A small masked image model, trained from scratch.
Model: 32-pixel images, encoder arch vit, encoder norm layernorm, encoder patch size [4, 4], encoder width 320, decoder width 128, decoder layers 4.
Training: adamw at rate 0.0014, 9400 steps, batches of 512.
Data: trained on cartoon faces, 203450 training examples.
Rows from block 3 of the encoder of a small masked image model, named by matrix and row number. Rows with one number belong to one neuron. Each number is 500 + 40 x the weight over its row's rms, rounded and kept within 0 to 999. All counts start at 0. Numbers have three digits each.
Before each neuron's rows are labels from the 100 images, of 14848, where the neuron reaches its highest value: "top examples" is what is common among them; "colour at peak" is the nearest of a few named colours to the mean colour under the peak. Only what is clearly more common there than usual is listed. The data: cartoon faces.
# fc1: MLP up (encoder.blocks.3.mlp.fc1.weight, 1280x320), inputs 107-213
# fc2: MLP down (encoder.blocks.3.mlp.fc2.weight, 320x1280, transposed), outputs 107-213

top examples: surprised
colour at peak: grey
fc1.245:526448551499483574537426469521514486525498436525562441578474550504500535536480451480494507547491415459472532540546474615553464496551528501530499459598453479559543494497476496452504502478547458447473586425497514541524428494512534471492574559496516536464545489520462518434493503478556482528523530482510517483449467531488547
fc2.245:504492483562455422547514516520475519441531430484482533474495434480463487493607521525452520593459468528499450558443545468410557528463461527498458478414513550547476476466469434495455429488544496526505533534487487457512568485506455509504431489522411460568573537529486482560538507524472496516510505584506542449562451518542512

top examples: blue face; purple face
colour at peak: brown
fc1.603:509498512528481540403512522550454492504433486485409487608546505466520585489567470515510464542468517434515477549457490487511549503555538490487402526511492400527538478470531533482494456485540504471568559525520537437545411517536459417466493500429543488542462461588514419474468499532533516511486516506546506484550543534553488
fc2.603:488569535536547484497520451476570526411410569554545489455494480535424528508491482464492544424544486525490497461529481517500505518458505502490530507551499515478476513552504513502475429479448546521538465555482471556447562504475511576489444487550515456469545526476495522463596474454453492520510482458461518522480527497466454

top examples: crown
colour at peak: pink
fc1.704:515498457532595535480513516513534464513440496536541516505591501505455485455493471443459555523506553494519539586515456548547517514507503549504563532484469478544434465438496456485550538513461497472449565525525479469537452449500478534476481478510474531523528471517459466468528551472419460499533439478517570512505459524456547
fc2.704:536502464440488549538456404499486568448471510549497548512497501457554474480531504529484416533524502397438472533519472483514477443485460547421483555514496445446541497549511545485561499500585457533470546527540508508466515504477532544453467479524508518456513567501498542495454412462487489438478520433466487510458469601504459

top examples: beard
colour at peak: brown
fc1.601:475434491526459476466471420523563567546533519447517481464474389561580535486509510466510521472555540508552471576438510457474523576510464514500531464458434537502484503516502512541526473463512474528538514471510453471503455575534522498473452520524541461509509395515519503463450495474496518413537534589473492481518468538516486
fc2.601:493507458483585541513524590488446480468518490591532486466493533454463455530456483524504494561505477467486522441491552464435496495514489452500522565502547550453502511494530521483505530498520498468501440492492440460517476497523514536531486419509452528494467554505486463470557503584483470565469545426454521528519556484487449

top examples: beard
colour at peak: grey
fc1.476:451540494526545532477586532462563490533464433524509529573499509485460564522406492496480540456493425481448520505539495518517505505562493524469519543481452532494505502560490508518525531512513529444493470500512488492562491473542555492510465543468510426589463490491501496486545552547483422509521517489472587518473565503517560
fc2.476:548464489515461458506504413484455481473535533432490464473585437516510399496656492503450480614467559556511551551468503545482496525497531490490460467528517516478474497458514486520474496524496390577471541467504487526507496524501436528476522519530519558462470573515488510510476496498553568486498443496516442450528373518468438

top examples: blue face
colour at peak: pink
fc1.497:460584547509529437465540414535482425516418515398447490487520454583498521469515509499499535567521492492495598475494546534499495504510500550516405502472567453478589494502465448463506542489470485483454548438493503485524486491580493417476457481554491415496569507514526500453514456519539546581564554481508530492449558540565525
fc2.497:541554504501547563467484547482502507501450509512537484533535483467412555513442493474493532409495478428523442579458424443469519492466537530486565463550510464483421499443481534469503501437471554481523481476492368501487474484579498502500499547485492547546461418486461502509471546594412501457487485561551465506548556518438525

top examples: beard; teal hair
colour at peak: green
fc1.324:458570525534521510505497488449512530437497543458513476517502539513544543551565461478505498497548533493512483403476545572410573452480462495518455469505559501539449528504520518485500489539480507487445558463469466429561499511478494525484573480462485497463469529538469540460503500488514521544558526503490527493489498512550514
fc2.324:470594367538460482485484457446469442488454539463418580517518513525591505599517538538529479560518530519432449480517454506481510541416470506477504457454506538460499494462527534561479529556498488491465492461556549488507569488556461443470441523523495554587499463481512479556504443501470503476494505493504448484487445507576443

top examples: crown
colour at peak: green
fc1.422:586529513508522461551481518450426504514538491513480482471482474547513464395465480427499547583529513441487448503467553555458439527562532475518404502486528517510484516445463518541528496462486504502507525440604412472602532494517482514437530454573460489507534435495515435503432485539453461501481466628488532463495485505474425
fc2.422:519479560468510511510447478492503481499547490545578544504490495523424559491485509496453507525506505487517519482591461451473468491517512480488526513464469588523482445580471518421541539476506509499460488497512551572522529531514571587456459466529529490445499412484458557506576518470471422586479448440504388488456588522500464

top examples: surprised; orange face
colour at peak: orange
fc1.178:398437426462487546448491454470557492499469487457439519500453486532510551523485519503489513439487439502514482539579571463474469511491500503498536479439410509504525459502428514475503542489521547469465514533527489426487457493567562477551569452439526531549505423532475490476503540608462555505497471576563469502475472464528524
fc2.178:515407503473462534567586395527466477562558437444535471528558498456492496419534499556526504547476486493531543504508521535599549409524564461509515489554502441500477499480494467509481474472497471509404545548436549507500436552462470472487535522545522487413571543520494487524426524464527551520487509571510541453525446472501558

top examples: blue face
colour at peak: grey
fc1.681:428528421570509518404552439544503496454468503465512482551494498518547521560472506474555452496477562525507492528497482476493550494586485472508491531536529474478486520442493467551546436470530493464581505542498446527555550522555422463446479464429478471557484448524549554387478459479528463506500474484485579526562482545553527
fc2.681:458486453518486510496530511568576572519450602401494523469461449515476458496480525457522460488465511511540551538493482508550504515427478489468458489449568497505497480518453485516548514430463502553560473472562457451536483477465538546449480514508466408576496476532519478496509551483520538469454525448509505433463496509449528

top examples: surprised; white hair; crown
colour at peak: grey
fc1.260:452443503444450490561473511505534556514529505491510509543449492502521537539440492510521484506504453480457493433478537561518481493554491551492531460553532497530567494550548489476486521482505517431482562516478609461521538439518511539372545511518474438429580488515493486529515444552476429565526534468475526502446508525578513
fc2.260:456461510555464485518482567471465535454498535510483515499453502513528509469532461472494582431500493480507489548456495534442523563600439472482471480486439563530458515443465411463445510484548496526526510490559481448555525529506515503513467463516480438565519526497490535516461547380465450520501516460450492449456526446506526

top examples: crown
colour at peak: brown
fc1.301:554489537583513558455486505488506565469489438532462497566545515481502483485545486431457531538473579468463551561460478436437547461482518503487482468477479453521508496562497504563484460465502447507526505506469477492560467481501494528521505482529495531556486556541483536425460469477531531537553502510534504578511498521496472
fc2.301:516537474489512497502518521476458469549452511504485459572541501564518505543538462477622443510515422520516466391530515542460482541585474476484516487555529537525511497463554527488475477509472507509493486509491487511486532527478450564454509556515509461427553451499492555515514472521478492464464450488476506485484588553528538

top examples: white hair
colour at peak: brown
fc1.728:508477487462439483586508409412559521511530515516558479570526442446507472550468466468535505556455606480485522492499488531513536431446496501513535460475439448543545509577493531548513496498495418516506532484446490481526509477536450521441488530462498546513527534507466501429479508442505493465522534516496506466428530563491493
fc2.728:494464460540500540447466598525430538418544475462375533465483589479453506528584472581469479448512518531462494501462538509444456493510540489496527526427545414475496510515526511504480520564514523499553479493484445499503445496516468457553586473504475534541466517500520508583460452536523470496499491543479455505549552480504511

top examples: white hair
colour at peak: grey
fc1.596:484519537464483542522514484488528561478486427545594435572491543486456539443515450427464477532492457506487442531546460492423542521528539486461484487550554554589518471530511521470482527501497468495520496515459513466588520519533517545507568513540443503466448514561448493526444444498545458495554465478426565485495576486523519
fc2.596:522480528500540501517468479501505472480529478469508533476516482505501525514498511491436490468445527480483479596453456483499543497480406527486467529484518535503556520457560511462508464513415480534510449570586509476519453449512532552529609474471503506368484531504470541510487470461458472502502487483487525543482436544497438

top examples: beard; red hair
colour at peak: orange; red
fc1.546:498515454494440546483420442508499537472541527465445517530483471532551545501470535436532551510549503506528480452432512462414510474477450540543479483521484524483587497445501512558566446420491472531492522483499521453555484461524425547532624514523491505447464496516514511481499400557509535584514457587508505451467445468540377
fc2.546:542524506398542484529518540504451503543552475538521547547468511432475513463504525495460519489526566498475497527530474466550453566462539449508492460457531559497511503594486449391484462529527499550436477504459589447513540502507509530477496464532473487514515474503476556509505503527447458526467595376523490513528586516488496

top examples: blue face; sleepy; winking
colour at peak: cyan
fc1.144:504460485422438498515537550527510468480512431515453509525523468492519510474453488507517486509575466488438484463528483485534546436463539533539515558455472418540486556495436432523451522493525484485503512467527479444535561510506489456527489481513493562535520463500467498469463541561448498527557561524476548447517475475593512
fc2.144:512549552441440480527537478506499532470456557487403515530526469501517501543560507506472440494519536412528411490478540491491461497507449565491421517461496422496480500477539521523481472476539503513493431575548431477516569467515462493456515500516471517459499434513477504455427518485471507458521486499455493510457532585463522

top examples: beard
colour at peak: purple
fc1.150:409486520459420469552512467505477459526537534433487475561488458597562455579502522533560479588568529436477523378473536553529502534498506534574534516483420559495493498539518554516520566451510467528466525524560497531515515560468489470489491547482543536457491457508508490489528568493468556461546488500497516437466457513523450
fc2.150:492502536508524470484471461536568522483476561546511483511546479531499540520499485499467545486434504499540498502475475495533502533538518523472440547554486487463558510531557567351457436451514504500561510475505501532494450562474566564467454517521616534500447544521533458601529458451547566507468396485524529447519567487453496

top examples: sunglasses
colour at peak: black
fc1.19:445436548530522445490527503533466524496470538415511472553482521507499511504498534497537434585584539426542548523490558554426553561528496511487464435514459573502438500442489469564476550472459495531456466488571488485514459528502520521469560485540457412471466491585523548515501504487483531531504421487462486554463465528505567
fc2.19:561449509552505552486499556483516510510503482496508554540532522540541494518470537522485482381510519537499498551536496410480502479485539529406567512468511422456570511566503526443590502503554525449598490503461456459513500459464542466512411519482585595535554460473485512488443536575536447556501590530514495575490494420490448

top examples: sunglasses
colour at peak: black
fc1.458:488510481474469587508516459528443512513487518516497488564507521501523469471484472507521501481497452439495407498500442545450519489494533540509530515531369465547427483481506473581479471480512459536482477510595502484510468448537445497543567505512564512480529508552482452496477534470523470497481436505449508476474482508504553
fc2.458:535565523496502447540502548554496482522487475518606463517487575505526518461482473559557510472496523433561512516524453547449560412498481467460529585451476490525562492454568566476528520469507470481512514504493512477523512488510593505488533510453558602390428534473499518524478527494518542462523549436537568478450561509541477

top examples: white hair
colour at peak: pink; white
fc1.410:487503548536557480530396445521481545497516513463563523462568537518529435497541513461480545481475521491493533543518578521530472516562422531490450515518500537486481494473554514488429519498487451483504546487492532439561452424524498516432501472517468434569492426513482509523491414517521470459556495404435482515516568491515531
fc2.410:515522516383453471441524424439524472527434509545562485486503432483514478495540544498502482534477550468520517538529441444515471469489455526528526491512451481482429493531527549550567465554508478534465541484466462475429475567559424512563608551489528519469471512526492566466380455487503505473463493548558455439506453487492499

top examples: surprised
colour at peak: grey
fc1.157:499462527498526542523443482474532495490559462526492488548534521478540481541540424487530470554493436534477553510531530546539504505438549544522453504488503482541587530573486466483484477466481504502489592460456487486522490526524537510434497507484450520560510506485524518512510469558523481480552529577514479432456533529484494
fc2.157:524501463466446482553427571512470515541564484466551528468486494579474487451492490463473520456491419468516513534510466539525430471530500511466597499423523511475514515513528463487501486576535515506441466420603487527457476472520515515499592456487520560469544436480497490513507578517492440481535537436483486521485454432473495

top examples: blue face; purple face
colour at peak: grey
fc1.691:472479493512472548493599521524433490400529480484428512489528526566503527442529479514514397519570560563480467403489514503476587503503540489611524493424512434506490479511534494567412480517520498480526487488516478497523567529489479461515435457592461560570558466497509511490433499454510440510471571522468496529520523529549523
fc2.691:490525581412464457525477440475513449548463558501541492527525492507425489551489493523562495532469504516538527456551540500574383470476499503503470560579505449473530499482407549458544498476483513518485527549460503503527498409522503506484485560479509471504495500517491540451527457545496547487449481518540480455495529518457441